{
  "model": "image classifier",
  "horizontal_flip": false,
  "translate": 0.06,
  "widths": [80, 160, 320],
  "nesterov": false,
  "orthogonalizer": "polar_express",
  "grad_clip": 0.5,
  "final_lr_fraction": 0.05,
  "warmup_steps": 2880
}
Rows from block 5, named by matrix and row number. Rows with one number belong to one channel. Each number is 128 + 32 x the weight over its row's rms, rounded and kept within 0 to 255. All counts start at 0. Numbers have three digits each. After the name is the row's rms in percent of the matrix's.
# convs0: first 3x3 conv (model.blocks.5.convs.0.weight, 160x160x3x3), inputs 150-159, a 3x3 kernel for each
# convs1: second 3x3 conv (model.blocks.5.convs.1.weight, 160x160x3x3, transposed), outputs 150-159, a 3x3 kernel for each
convs0.44 100:155093081146151155119098126171167174129146143112135128162100074180121082152130075078046095072130155071085072090128102105154115118109146140150119146201158137155117159210135115176140118076104165149116123148122125117108085139101170199104113199141102091145115112112120130125
convs0.45 101:138122088142105143144145157123173120109165084129160137094108146094135146133169191218172072070145143058099170124156151126158143143192146123121150135179130183108140136179161168090120164121156135128121148112110147113056169219110086129118084127108121155106074155142102114131
convs0.46 100:106053103140134148161153139163097080157153139164147112138134127131128114139118106138140097113098134140194143115167122173184106186082081162089082130109129121124151125085137161121118133087063137094105114076141130128132131154107184113148137159173102124152076134146086147126
convs0.47 097:170123139135127126171153129102120116095147102077139094138105114127108111144171163157068114158121124096118133086113124092149117116147130130117097128101120107105137125139154121150139117122136137132157155130096116102128193178091158233147170136076089117149084103159092118140
convs0.48 108:102102143120147138138165149095135154127160136135175116113108153106121134151129133078090143121135137110109137126113111147136108155111131105091106119136120123146112020050120071081105100116098181140094103117136090147170115103118122121105164153139086091135072092118113115125
convs0.49 104:082085128074086104075103138120120130124085127130101130078107113086123121136143140190118191141070152117101142122149090130176103133193109171130107161128113132150107127017153144085147095129205155152127151150102103085123092112133081097105134116133135141175133168182144145163
convs0.50 088:103112128126151180191166156145182169145170176108127125145173109197202165111173160227128156242111125172067083145110039138156139175185155237165172147164130092124058133100124132132146137115091117120134132164090121143093116106104128125145132141161118145108167180123146161123
convs0.51 097:111137115150187172146175129138193112139166128125149129163139140151123134123072108136086075120069040036081103180164128143196113119165112107099119093117132085052080111141181109171191108121115134110121117108118141125111130165110127142115128157210111105120148152116155201195
convs0.52 102:104087079106120110083110175166136156134109134113202172130126111155134149118110170180158118144169147063112137112117084098158144099129146121129130088111091119164137088114117151178161089113089071101071100131089126178178189118086130120135079056091105114151123102116110116166
convs0.53 093:132138107111137083145201179087087107118153170155160136121147157157145136131075084162113157216142139157180133117148178141126130113110154115167159127140149114113137178158115093112171156146162115116071153121117150142134162132142139119088148152120138169174113157159087100143
convs0.54 099:085120124100138128116157109189202135167151103141152089159134133132131134168130125186140049127099075120063067111125102077114138106132143098121139085125118091126117163184153150173130110179143080077150128102064079117104143128133198165157182128126119108099127112163125149123
convs0.55 104:129165159091129135125151123194094122158114113089112135160126153102169140107186124110134171083118133116146135102107070119116033134120071119182117134170093101130124136143083092087089085125128186145094179106100173142114152167130077077113220171133180150166123145120105126116
convs0.56 106:153098112134108128127095098124155139101140109124121121183207172117117117115119133146116088126188126076169213133123133120103146150124129125107096093087134124160190127090125089128201142149177121149176080078086139159128136138119152120128088147190137143125085100112092128129
convs0.57 100:122142090126152171114130139085184128108177129126150136132150111140148115143167132129115139103062159124064147163147122190155138198132137164141160119092131117124131145064183101084131146107097132127161176108123139140153074180116101195132096110101157145121140132116136126137
convs0.58 100:125131138107107113127126095183119078131095133102136158075141056098160118093132161086171163010085151085094074145152111160129096145139089126149112132120102051089093110162162166112089094117120129117079083112116108113108125102116128150110145226151092112150159137153156163151
convs0.59 105:076086131124103125169159150157103134133129170159170180146159161144137166198125150101088122066077118057068126121135110138106102148126117100100076129097096085098136203155165183146201105103173196178110132129099108156126126139097077116082087089081131124148117099125087107134
convs0.60 102:135144112132125116140146162115120149076086114135125108099095112087086132139120109155144140176195157165128104115152138107117132064071099127102104079112082127143127168148121101107109144144137116130151155152095052092114170095130198157157099077125135130136141140139116103144
convs0.61 102:090091120134090109146107102117154104122123149108161174043085089126160138153136079167123115154109165061101106165141138154148165095173184094163149114184152136141139125095118087128176071074089118149155158087112116083121105114137079115071101045099118149117127138104153152125
convs0.62 105:139167129103106121114132082128079072196132112170163160097089156129128141123158139119130119066114113011114160156182201118104151086120125118137145119178158132142135135142134140123166158132151125151125105171146164173116142097118131120115128143130131121162093124107147126107
convs0.63 101:138161150096152168088092156110117190161107175104104154120180136097139151086100113163109100138096135077101100145133130147148120116174132124118105148136117115079085193170156097170112099113124177114104140130081123115093092093123068129091031171087111174111124172113113149089
convs0.64 102:168146112138159136146127118125138149072118109060082123168134139160116105136113083103084109148120098138123129146195148170165171143115192145178203118168199127140094113091097118126161159108088153122110127130100130153153087169215117156185105185119186156140153154121139137126
convs0.65 108:096107113128128145169161171152094101089126153095121110105105085097117117137170138096130169164157223084124219140114053141083109129151121071135150157172114150091106121117132137081047117125172108125153107097119140154110122137127175145108083167137160125119152128132145176162
convs0.66 092:158151092098153127127137152121133138123124127120150111126147140153190185153177150159181196160071108112148098111115117154127118178137126113121136145145101090057070116134103136162120123209157093089116072130153119097125139148074091133133162123078123145150128113137163160137
convs0.67 099:147092075212135084140155132141162187170168144152118140194152087201199153154144145096099088097081095073067131091126081139158129113115115151142166136123155116124123142115130132114133165147140107181141150152153118081072189147108168146137173205146174137151116144146140135101
convs0.68 096:123108108091116090134140111135123080121126119102109149109164144133186137098187118098052099166066083179136141131145154109147146146153162166164139121131171088145177141094121099095115129145134142120149126094121077102047140120177168127175130111149113122108156127136102096134
convs0.69 112:133119131107116172109120167170193135121129079118137114093131113164221128135198100081079119148140165148132152117130157127140125107132118163138113145136126112133127138089091131122087128152151151149140154134121161132132119096113134099121148142132109157134149190191100107119
convs0.70 093:099135120117121111085090077080121122138142145128098117139188187149200214125139212149131129159112065123147089069095099059130164115132143128147111167145107138083077072090135151162136018047091126114059125111046193142092129197186161213155129124139102118116103120122121136140
convs0.71 104:177153199156128144141129100147114061180121110195146124109107171179125118250188084046163087095168153078104115162085083136111115171188106114121119140139115117141139058104118085086143103084084121155103088098115111241216154092115138095106096154172129101126085071129127117130
convs0.72 098:135135106134112130158149169100105122113082099144098114138178119109134088137166108145081040194130093085089108170154121159166128130164133106141124110146138114161081119145152075067140173139101121078120120150126125138134140137113169222222134209255128137102142166092075133110
convs0.73 109:103137124127132079157126112139103107136118110113128110142165117174168173206134151000085140081161117125170066128132124118129110113163103099116114120150113119159135081067108117107095095103101159119173137159186102134102129130193126198205126139142131112143179159144147124105
convs0.74 097:124134139095102064093137087139131110081138097135155144114147129109151137124208130115167138161243174117201120132229102088186122128190145127151146127118114077098073222228174094162136123109120098095121127122136136146104188153136246229109123192143075155158123127109063128157
convs0.75 103:090124137105148133097159168147149139085145142102146148175172113122185140120197146104113142102119154076100121131136130141165139064113145137128094115146095126146111125149116101168131115105068150121118112104130139129142114096137116139158137144106117130122097107135119089131
convs0.76 104:132129161099117132112096123153129096112149123136141126126168134094152162079162161169169105126126131157151174138120124135158138126100115148143173139139175135138122085088150104086134088128092126125137115161151128133131177115125199212129144157160138143110137108091117102141
convs0.77 099:073102123110134100111113106142137107091086082092138164117093075141121074109168091169070056126108068053135148098128080116129109077114155122168144163127101111089094096117132105120114143158126144174162082110109128153089129158093109149136154204182140117124103105130126124140
convs0.78 097:160164159163167132151130113094081091125157113142181149117130100135140120074126089162185048064158132051121103134162116153149137093086132108135118144145092056089104121139105150164118169160157029088130075135175084169203072083130074166166088103147106120108119141140074122169
convs0.79 100:172141141139121103127140095094136121106140092173167129111147059072142116094136188078073114098195231112155169137183126169185107165179112155164124155110115096089100137146126137121085104107161105114202117133121163098090111180146147164149118106115126135141131160186141199186
convs0.80 095:104078097151154065134178106096134115155112100147145137131113038139169123109112094162130092186113080127007087131138146090139160118142190107103108119144179152119109145073121148120144115136157065132118126129087163126107069134195180083098136098106123141104128101123120098119
convs0.81 090:097094138120115156111162143151133083113065073092066101119132160131148116145136072138088080114088093097125163153184153146183094110135083097123145163142118122110121161117114139106080092090133142170173200170123133090088131129150142190115162185180154129108147143146131115112
convs0.82 094:133139108069104163084116182129191181169152149098078070093174071123178129149158101218135127148142121190132153155116084135085121107121113087114078133141100135157118131137064161115087093149091099109134100092114057082102153175172115144181150130133120125141101135153108113113
convs0.83 098:158142113148106128136078109131117124112098111146130104143077142131098086120124112108117143111130142140168152162129112163123099168131120135125120132129138118135177151142138118113126124139151170192120133220223133157124097196155131229132145192128164176135141128074170134080
convs0.84 106:136153203142143148118103086127123107102101155108105100103145149128139100160158130129157143098171196111108222061109142128100101107090100117093109136119150138145173137127155121170178167140099117076099095093172099123116134138082182186139173238199123112116144132116101106099
convs0.85 104:142097097184182171133166189144145131138163168128129145183148146182210182131149139142119140128142127101109082123179121132217191136163151167146154177162160097094112096104121087072119114114128157168104088129132107224229114123097082074044061046076165084104103092120073077116
convs0.86 104:131116130160152133114123107202189120180176142136154144101122119118188187143189172123147145098110105106130107150140123146146102112117133076094147135148096128120118162159170126101098172152141178133065164177196113140167200135061145170159083093144140084095147154182152137133
convs0.87 098:136104094187158152132139147209135138134126133135158118110145133100149147091081135123092136146103110152136106149139073091099148097181174150135087154140124101074147166187165102122200117097108108136130094115176131144153135157135130133206155136179104151144150166140186176123
convs0.88 119:126119139153157163155165197114143140121130128122129129164162154135177135140152115117123068173169071116151127117115103088133129141166143055091108176200164210171156150114083143122134098030117142182194168161138188196198134122095152151099162122110108135179114134155128112102
convs0.89 101:122067127129165165118119182143119096186086102089084110093115163120113135158103084142113091193210128243135148119121107141124088149099118084154151098169150138107098074162114162112112093099093160139156100079152106134151173123125148150118231103077142147124129147133125143161
convs0.90 105:131078071103128134100125146122130138119131168116100145145152108094091109135085127142139169143139151102165108120143115090091111100106127145139086132132118154149124104099107151162109142163142145129101116149144051101134190156114147139098124143127148114078157140121160159156
convs0.91 097:165154156166167126116163140131116156079131168089172150122122149213184139141114134179115087141114108091124067160140142115179135097101130175123099138117166135136181095129154104110139158107134123090098107129148137146154107094066209124044148131057100147160109120155120101091
convs0.92 099:150147103127138137110139141143137084165136140137171213137177130113130123156183170166147163140124171093131140136116111131137126178109095112121108121142152154106156122025018078076061157171202128111119102083084133110122132122164122120114105084067109141122138139169085085124
convs0.93 095:145177162094082131130089120161192144127153153101051061176177120124170110103166102111118113054024027088083125143144122155140114162138121145191192129141181142108110161165157155137147150159101121145137124120129107129126121046045139143092165190108144104090172118094161134119
convs0.94 114:125138070136172113162176203161140175135128123137130088177207156150113135164176180084150147152149064159149094167115141135126144117148154056077042081101070139176120129136073113177141123154078117092155103147139088143107121087112137108106032060090101121157118094096147151155
convs0.95 091:112116138097063039154140144115123172122145121177140120139181120121117164067122152147120068146130053231194099094129093134143119132142112120132101125099080176173149137081142156110156246190181148111144160191178093142096106159122164121174098122098127122113118125172073113127
convs0.96 096:119091115108118131168158132149144113164143144145095096119116097152183127193143133225175171129128114043070096160162089130135102106157137131143130104159164120171141039109107088171151093165160179128098151139172103121151211107126071089186129082185158136096107177127079070118
convs0.97 101:136113110149106076133125136144158147130140162100076108146124140182152136092108139134107133134072093153131137119159105135136096097152163116113103151105072144147142108089115200193162115121141150152144121156103135113088128144088112140125072200234150158134132131123144134132
convs0.98 098:114106071157159124135139108180216133149179121096082092156127157127119131105114114118163093183138067123100126161122128123145144084105138081104142115166133085150091182180131104199120042102096150104119097120127078128111137127158119105153118121132105127110064063091103089132
convs0.99 091:129093091126125099130166137101093098151107151147089151125151122104172107114172132102140103150127096123058073144161171146096133162147119143141114175134102132137129110116097133144193177177155139135110180088116144106126136156187084123097122138150138145099155158108118112052
convs0.100 093:118159138089092179111082086086082121103111168078094159114145088105111052124114082097126147091126084102213115112159164177142187177154201143067104139097116173096082155129117131123151123092113107105147079083136089117137084154159087103149150120157109153123100158185155143147
convs0.101 091:120176189086123093092114080159164134182189131134132118118136170110147158146173175161138075170141125158096115114157098138129095114150124117147124110163152169172125081145129096124103094122106114121123145131121083123155180068075145080090153133149123156156151138141133128140
convs0.102 100:133120137151129124100143127148158154095136136158139086118125115139138128130089113131151172135073092141136154180133125169107086129083066166120075146162164083165123126059076147167161105084098138127116093083148089112119111062083163166122092140139137128143155148163128154173
convs0.103 095:105145121082147083122170144104091107093126135177200158158142133145175134086132140136198180115093124086079044152175118157125128122129131159144132128135091139133119155147080093122114160171177115103119141140101117143154185175178140147108091105066077104224086090128116059075
convs0.104 103:159165117100088082101161112155148091160131113187128114121188137124169176173146129105141154078126191097098089161185135123178159142188130117093110117140130122149103123119102149133096077142110133131130118131126115170149106093154119080081115220224120098121168122100152143105
convs0.105 097:162142114167123099125113129101142125163159141149118123148109055155083100117110178142152135171177183099106137101133103113102121133106164124145169130162147124159151112096154068139176138111109106160118156123120110106126112165110151198084141164138125113104086147150058094134
convs0.106 098:117103138137141118128138093139091082102092125132167134128118084147175103078147111202145099127137117114093111082104140159182143158159106124153118097101139065148153129102097112103173166112142096132150106142174123124124161153162090215142118159122166114119115120139103121137
convs0.107 102:143119096130148109117141085150156155179146094111106088146158166168101106194184110120116101155158122102101090076083107125099090121103096138107118125110107113107088104086128082084121146142163172165118148185177084050108148087051127126143140104114140089084094080077099110089
convs0.108 106:127119160156107143189107105137109106090142144121142109130143163097087083082134124122089108103145141116154140146141091194155095138127119129068052086115140075152156062163160084221184112107098135153126132161171154143123127158177078056069113140144123120126134150143097146156
convs0.109 102:096084115114077080148124119139180150120115114141110112132161121138178127146123104063141108020090164159087129105148163105126143139135153118081099159144130121145091091083094157179103082140114177153154118126115066128084139087084109094104124096101141138174184133116149132062
convs0.110 103:111162154121143142127138106145126111102107086077083135115075087123141111145166134118089035106079101131091199211159195158096165112117151089137163088172146127126124092130094121114132070098116100137193087130142148166144127117132087166155100176120121130116114118102153115082
convs0.111 106:149150077148179208124153195091086087138089059144186101160119097221136132165159146123181092147211121101109129101132114107111117108129119136190141187217181130149155118120102113169150089121099124138125108156141171145164089148141161160149090116112142152154130117127107108122
convs0.112 102:161157110170178126100166189167192172155204135087098100128141117136155111097137093123079050077099098099096111115129137115119202080127167080112129073103104051082131155187179153136165116116136138066103184114177134132127104131124214138144094112125125139100155151109098097108
convs0.113 103:105105089120141132140146142094112091140129115132124080106178202122255195142196140125171174102097118069117134122128117130134078138159111129083095106118097124170143146122081095164139102126133103064083153138075207186103177177079153130110171153143101172229149136176130104084
convs0.114 101:097097126106139146106095130111137129159112116129115118100136136077157131107077066117136121154140083136152064153137164150123168148103113120122103130141113154136086089120142114166168078088104134132127184201147144165130131095059076130125100145098132123145138120103147120107
convs0.115 087:134122099106153129104146128151153152172177156149143164105111100091073084106135079132104081102153126100122190138180137124130154107138171136135154131078118089048065135104152169123078157161136130134134183209184142177140117085143117187173183152115153168117137135115093122114
convs1.44 108:087074073133111112111123132094101100125119117090064090137146118133155143109107108182125107205179123101092112129158098133135108138124103114124151142116113156110139138126110226177116163178171115098161108086120142135120151157132175196169126213177159117072103111120137133151
convs1.45 081:046092110032106150156153124095120163083131170095100129101030052088096130141138164092117095133124091173147142168141157149209150144154073126036100179132173125102115140153099190196121153165182089144135111126147154156111154099084146098134096181125130150159198164170154139130
convs1.46 097:068081093096148127150223144136104084134151091107096107118117074088101151129156240129092110145122092171172133160111093083110148104158123161130103118133112099111108121123170100111125102092075132136098148129100141143152143088114143126177083175255148117171163109109107114099
convs1.47 110:156103103151104154171131169125174155146165175138155131140089102091144107112136063122108143141131196179111197115074090101111076105142074155082112160117112099107105135128142132126136143130118140168147117167148127091137086107149069080106094183126152132123137114112119130153
convs1.48 106:193172128177163127159148078131136152149130147144134133091106117097105096122146119138150157145167144120157124127122108109154151117121156124127118136121117115120138120121129077066111066028061163155180160154187155166162149139121153117092135128135079075099104088064136130113
convs1.49 100:120175151126169112102118122132161128136148109114119069134182114103188117095197167112133145092092125152144192174166119123109103124091089154136121129108144111100150142169144123168163112191191127133081146165106082128097087063113093057148110103202061081115076117097113150119
convs1.50 083:174142122140126124127169202101132126109152132093077089138095128149101120157074128114087132104108080099104114133047090117087162111103160153155160145139126135143156169158145131117121131138132075112158121142169124142130149154117164139104160147069142154116125102106138111117
convs1.51 071:107113108155150175131137140076124132063125105101139145120127140131139127136145138117130196114122154086086087099103110091124096102137091164157193164210143118142134092156117085126086153190157079151113095121113129140122063077125110146134154169183157148106110089159101095128
convs1.52 097:140119126189114076173127081103117069151144096189189159098132226079098171142165153119090095167145100161160158130131098155160058142133117144096062152118165095124156131133127116107124098057084136100143175152177137137096101151156137180164130174149130106097113090113139082127
convs1.53 082:123127106108121076139140129125154150136136161097123127134157085145186093064100114145085096127137142114119110120118132091130134132171131154121098119133132136140119133133131085121112152104069112140096135122118145158116212154084104142122131128136107120099127147162139128119
convs1.54 086:091157147106125124141100118093130155140119182128092159150168157146170143154135127133118121187156110165139113102082132167149112164076113090162122148151151146067103125105135106124140079107099137110093143150108132126121112162138112135143085112131125084082140126101117120074
convs1.55 105:153143099167157122151124094142131119134137136103109094145095061187126090172141059109106151125139123128110089112093146136173207158158175136111112180128115159155163075125115121159142141153108119130157136124102123130110162127142154115121099112113119106155116120153057097103
convs1.56 107:093131121105128143135167151090082135102166194107167170144142110108153150070148185113081077114150146160139099164150170109129181141130153137131100127126121095163135115109114115132133151113124090108109134154137147128109100121128136106077111129119079112158107107145130149191
convs1.57 092:106114123097072128103059145142146183185163164146167141131156158142181160115133109129132089187135124152159179149108108149090093117104083099126106127178144161145188141119128157138164105145100160127171123107086168109135134146162188180154148201181044065139071064145174144171
convs1.58 100:102111152124114136096096120096118121122118111118125109088116143087154174126176143129104096133125074150219191125069110107094113179155093105127139084127228154107142104113113097090085193171104150167187180127141141135114160150157098105122155147113083068114126075104159121131
convs1.59 109:110131102146134117104118100176163179147168169147120081135145105140148069154176135087110098091119082125133132118135148137170159162182133132150119123143148108121159150177147166166149162183167198210179167158163174153160105096091131136074159124085187145141146118115135130139
convs1.60 102:153163150108127115075108117157179193135156183119113150126097129106116170095104155127153151107118114078091116131108086133113114144134118133156141122097114120099123164099121118097116072099108187193225187168191211194132148140170111130091125142104157155160110129108131139145
convs1.61 099:079179211178183207243213208122089109145130113113102128128114135141105132192170175096122144105046105152099074162141107121089109140095100079089145099159177080103139185183136130109122095078125065052080111108064081114099144131135117095142140131129082117166161123172117114148
convs1.62 092:133125127138138148142118157099094109119177125163160144090119135133153119130150130138163134140150124099169152128155166106128148139119164088168142135143087088086036146178089158132100134111130091092117091096139120126148124179206136116199123103152132131107112121115101109090
convs1.63 075:111072100139112118095158193100132107114166138080115121096117193097132124125083174108148158093117153102072109082078131104132135088105114083108138068084090069110105102124119146151101246155145088103133093129185102130169105087134106091080152159096131065060059065063092144091
convs1.64 086:099114077157108094037086105124141149133113175088124183111147138137141136074102137074134119143162085127097076114151131149177159173197108126121106130141145177155156156196180105108119117119133078129114142178169129135131150123155135137113083086060116117080142150118159130154
convs1.65 101:125106129110133155164149106123151147158186163150141119112122133098090121093077087103128126147168133168159127148173176150151122155123118115075161174189217111119076160171139137177110143110154143156129157147146122143168105080070151125073192139129130094083165185143132145143
convs1.66 076:146189121081088119123108136121129123130146142088098117106077109146156154130146076150118107178086072121126102135135085126122108126122132112138130123157139113143162167114104080103130125141101182147145159146144163178129104085164133111099168189144123127131085092122082084107
convs1.67 110:108131106095182171155164127213147147174136122092126108140110111099148169102139224137146155135116168128076111175144144176154159124091117111144144089117141098120148121136126103141137116133114125144143113155126125144090141118137102100158071126102091125153100106168084110165
convs1.68 108:153194156081127042161184116091159146138161202154102147105083127119089113151125115105122136146116095152166098144101030168105076116151136140144106165106089102087153141155136137188177114073104146173138178182173135136087135167149162171082157177076097152118127132124178176180
convs1.69 116:089115141087119148165129110144121138143137127073138154157124120184141157139069091127103109139136138166152130176154135119130108120156118157168150132154151169159137134119107125156173094107127135143145149136100138110070126093117111099126130100113142113076230255164093129106
convs1.70 108:112176075116146113139185154139177174162122142134107127073130119070148142081103132083116131165121093165166095109126093094130156129110108135091110077116158123123129110119150113107116134074113148120066161151097134143085135123127163105071211167109069136169125115094139124104
convs1.71 109:130105093074117110063094097120093087168135114159124168139183139125184191099132118134120152110191176119124150139122085086104126100155163039129080072116111089107122146147106133171145115155185099136137104082115111105106162152117119220197113111167189151129186171164098140177
convs1.72 101:113097139110118113121168151186123143143122118174155145143145170141099110175126111148122112129169151056163169177154126181143135103126089129118128136131145190137078175115113208142113168158126142141147113079139085080125180133097204171091132098150135068115056167182041126217
convs1.73 109:149139152072111124099154141110125106078124109085105138085108107139167115155197165144103105141070038143105110158143104132103118112106112134102127150132126119151109161081133113096150067082118061097124165149151112091121164111111143118129125170116116127130152152171167139141
convs1.74 095:180094111110115144045075129141155143167187151142134137149135133172121110142089103160156097196215167140132158141138085145190149083100117074076120090082137181217203155131111131140121101128161150134132139141116105136128126133116095167139097130155152133084099117122107032072
convs1.75 079:125140166133102123100095162164189128134137118104066086094109101114106081159142132133114125102093119107106151162143176157117105109079076117139122126149150118140165077075090104102137129149141130129130143130140084122131160142144137120134124140138054089131111103109127124115
convs1.76 094:144150149165174101201184098134172194167178139148098106141132161099085081101057048141127147199126101132130076157165125207121117169163099112167157142112122117085118187157137108123111138130133138132114112078073111074120099095091147161180118082112114171116073092111111094119
convs1.77 087:125109110118095125089106096129094119119113073076124124140129161095121170148139126189152126181182151130163188071025055122114111117164153092118147120134156099155163085082115120138121117115129135104099097097095142128111144110066169212168156180217144107108179151131121130162
convs1.78 085:087139119056096117078150144170117140155150144149161123152149150111083141125168164088097050115144143104129182147116108163124071090106091110117100139179145179180147086108131108124112155199118147197119106151107088134113096075094158151167157203205134174060119146116088114171
convs1.79 080:121208141121154126099108104084107067117111087104106095153158136141073102129135127127130130133142166143133103141110096068104106107121153118148120104147146136204168134128160125114124100104074085112099131138130190139119104105133083100150139072185092128157090113097094089083
convs1.80 088:090086126145109157078089128123133155118184163126153183128153116135157121112118155092137145121158130163141102137146143191124148174077105095128174111169139162145074175104089221113123173168120145158196080142155131160178187128094132132131145205147140096126128127110151137071
convs1.81 097:094047049168104105162129137120120134146163152170144106102111089145115047160205163108092155103093158149066100205109121155117123178139123098158124090157130106169160111137117102090108127097118141128116184137138171139121124108118091079098118080091116123114107106126182167137
convs1.82 097:179156134139122122131090139130160088205106138187151124159129157100081114122051080103119182093071121167069041102055089140144111158155146165124121093104068095138130116103124139164158087120145148124094140185126167178139181183125122056103163095076102142129103075124167079113
convs1.83 073:086134181079127138136127144105091064121129121163136135131173175101090102133168185069095142117094152122131142164167147171102116147090104075094111122133144123094167115128142135138145182118114136129112132131137171162165082043115124031101152137123065115186110085110113105140
convs1.84 120:035071118098098140164145128137168128132098090134126147159213157140193130148145159115087058160150156220134047150111142090137203070127181083120138135117149147187153113159118125196106105130065180160123139157135090090074055042080159148096108099129107165186114098130142127140
convs1.85 125:158125121173162131171165179114145153173172178142164144063112100124142112154131106105102081124099074132127149104102133185187127115133138093140136162166192078109166085156131138177128101148140095124149189158135165192147179131110124125080112128117116152146197172155138123108
convs1.86 120:123123137078100103098120129142157145144171154109119129159122116094077095087134135090071025113157131109179224135098126133107114121132108103121135095168167150132107111149120174112080142131134078104113088121172104152158135118122161211192066186187169137148146118134164102127
convs1.87 077:157130066139115067186180160054090081124133167075085125124125086080098110122118171157116145151145097091046037188149150169125151118120137127153107159166102114150149138143134127138131118120111075118107135144153128106103137138116084135144107146157101099092114095123077079114
convs1.88 143:173150186155194183099094097091131077175166152128133153139107160160135119166133116112120123114109100137107120138111141183114127139148120125110098126081058063115143098157175077126149126099076083096145142146158130114132127117107106089059124132155075098144130079117212135076
convs1.89 100:115123154105144102187138096159139111171130123151122146139117108059024098160119101129114162154106110128142165115130129145090111092062120125164135121121157120144120115130138101170169090121133117112149066149169061108079113144147102084102115082116156136097132121086140127139
convs1.90 109:136127120131144134141127114151142142138128133128149141141129096133127075127108137077095135095088098125091065160119120199130129187125127187144093115142140052099185141101135146109104152147121127125138129139119169195117155081110143130158118097103105120049132150094088148135
convs1.91 089:120170121092148087143157047091106089082105093105129122073079128100071142127113121144087147128125116123125159159130089140130121106098136131115106129156177134146154154143133128167142135149105105137111159135114159120153175144109141097098122105135117154138103144127117154155
convs1.92 094:161145133174149097126124110140139138150115133133085068105183178091160203155141094142138092186115082161150123118111146120082101122096118118124141096114155082150127134090111124126079060016026140165132121123133130137107143107101095081107148113121177153172185221193130173151
convs1.93 082:096100139130134145120117100110108136122127168147112137137121137085101182065094128139132181136115089134107141103118117147146120147131104141125130139127136165103055087097112132085067194153146129137127124116123138150125170186115159172147157135126105156122058044092097112137
convs1.94 132:137124084191138092192167099111106097129135150130134132138097054192140120156175167112092095117098051119119102136113121179162153153081093093120147112124147158138113065102148096149186091115139123095072181151128155119152158129110132101045128157105106152161157118109167151093
convs1.95 087:138154135112119114099143140063162137135135117128120095142147120112088148120075128105080144125079124151150156204172092226159148095114117167159117176144132133106159162174120152154164123097127096115138119136116191188156101120148146140132159131139093143131111134114133153177
convs1.96 094:131119135185149130122137073204156132157132114197166123112126179109153194106102110110134131128107125177214213143150182172156178183204223131105082067127155085133154135108156122158141111147134166149102181191137170203167118129077128115026099166114174150115204143154112123180
convs1.97 115:118159135174170157101136098150159126110134161121122184164120091103095112079112111167157124102116197111065115138133091150144096121133108160141074134092087110165189152134103138169138116142127126134130134112124145151106213172113191197153153137157118121085114176165134119148
convs1.98 097:116088155105144160102164124097107161123181181146169137154142105127103100094108135123192197094119126108049053104159155120143118116149128118155177182149145135046106171154123255191147148146200132150141150157163148163156097124150094133144107148136046072078107079074185157142
convs1.99 068:097114115123118139138128151135104118123111133141120127075131156077101153105097114095171098019082103109113117125190141124158137128151078113079138083080128106128138139155104155191142160185128108129163134187204094124151141144098095095081188179182087067099084123170168151167
convs1.100 097:130131075139162093101140136116162116141139108083124067147105098193138187124152152110121124118144142132129129172093110136157153075160173122161104151200165101173147157185162123125100110164129123172092151210142137160085124098135143159184135185199122095152130084132134129138
convs1.101 113:098145230133146144149124107089144179109115131098085095075127154143112103111085087087107162084136127076116116155158094118126111113113175141152123119112098114124160141172176120164136164126103101151175129167138101151114117137133102175155166161094124191195050126154128124110
convs1.102 091:113121102084106112110102162111138102123140130103089155155181208085167165077088162212207136094118179097022106135163101095117071117147137194143109135085114146072136155090129200148169116125176164168147168145123142136111165113159166143142156099109131121122120122109155129165
convs1.103 082:140139133114123193074123165146158114124110127105108173186193136129160100163165095132096109163150142142209182153153161138104091129143121099129171067105158101149124116121111145156163161117123118124106179178125124114092153095062132135147177137120122135109142144140181181179
convs1.104 084:079049128126144131146121167132143134110156177100152168138141115126156121097169120171102108168136136126096123137126135128152096139147099086141134104112149106121114167130130120132143139123119143141132191158148112173127180167135157209175113103105125089117153126164118106111
convs1.105 097:104141121056111165028048128129149155108062142052068133094081066093107129102111170111092146140098140109112189076096087132118113105089101125091142144144158170092132168143067148140120123109126160174203101168160132100097089093132136146107142157135185118137154074110132095141
convs1.106 080:138151134190149157188107124131116135164150137125135161111118141137117113100171135143145153167120136114092150157104120111114179139130174181162149183100112130116130143154086104101135063058121108121141134179119144125104166187160148179147134135126157160146151161131128086083
convs1.107 107:143159170122138137105089074157108101153148122132110124126163205132165191115107127179152114146153164114135185085075118085087117156137130158138133120104114075093127101086112108089110116105111115111118129099100172178143095092063084066040124145131104094152120084135101103095
convs1.108 110:172169160192118122168087096117063120149077123160113111062102128091085080118122165119083133121051072060068091118146157160163132155105101109155172082116108102114075093118131033089135031072140108102087100151160106133158162142157188143147179145232136180186130109115122095063
convs1.109 113:132145182123126149085060150144147137139153159164147121089087166100083176092071175128178218140112162161132076149117164095078106126108133204233159195130076091032118220155098185156121096076111136074091154122131113161100156203209139170178147123140118102154105093168143057093
convs1.110 108:042093110115122172153130144121083126110133154127154123104141140117132110133138137040093122066104134134105119140149149113089143152105186082160167109165125163175120149112061170147077181149126110119126088103128150146138098109097131116111160122097088085115141141155140146138
convs1.111 117:114089100164128172185158165086098110128145140115078116150123114157149144118147152190162108157149150085103119136155121154144128165106100106157092145070089149085054103140176092116170102148165069079119106116137094107131136137149118116045127146099086094112109109142153126106
convs1.112 107:136113124169121113082100104194189111151169129159129088165170167165125127168157132124129123139089104098112097195148169165139173121118091147135064176151123122087137128131091128102102145086094064136207131180222095132124105154161097150117137131117160105126127142112152114138
convs1.113 087:169193158135155161105131128141150115146147193151131138124125127128154151153105104132143151110132195106137141191195158171144160138077119125126133121083081119140072113154165151134155172132126099086107167122124143102095142088132082071123135079067120171131069101123134084052
convs1.114 088:124136185133145158071124137118121118116111121138127121086137157116174212196208228130158145099135145067083092160120109167163144151147136151132158150119144132173119096089150129125120119129168128080103178184192140160150121080098116125108160147114138171232100078099179128106
convs1.115 086:066085118089118157108133115161191167166150141104113049147131068134118123114140084116178145109148097066150065159130117171116121153135123123139122107160169167154165135118107120122097098179135170151048091134099057077039114119123097139128126121101139135114157100068168159130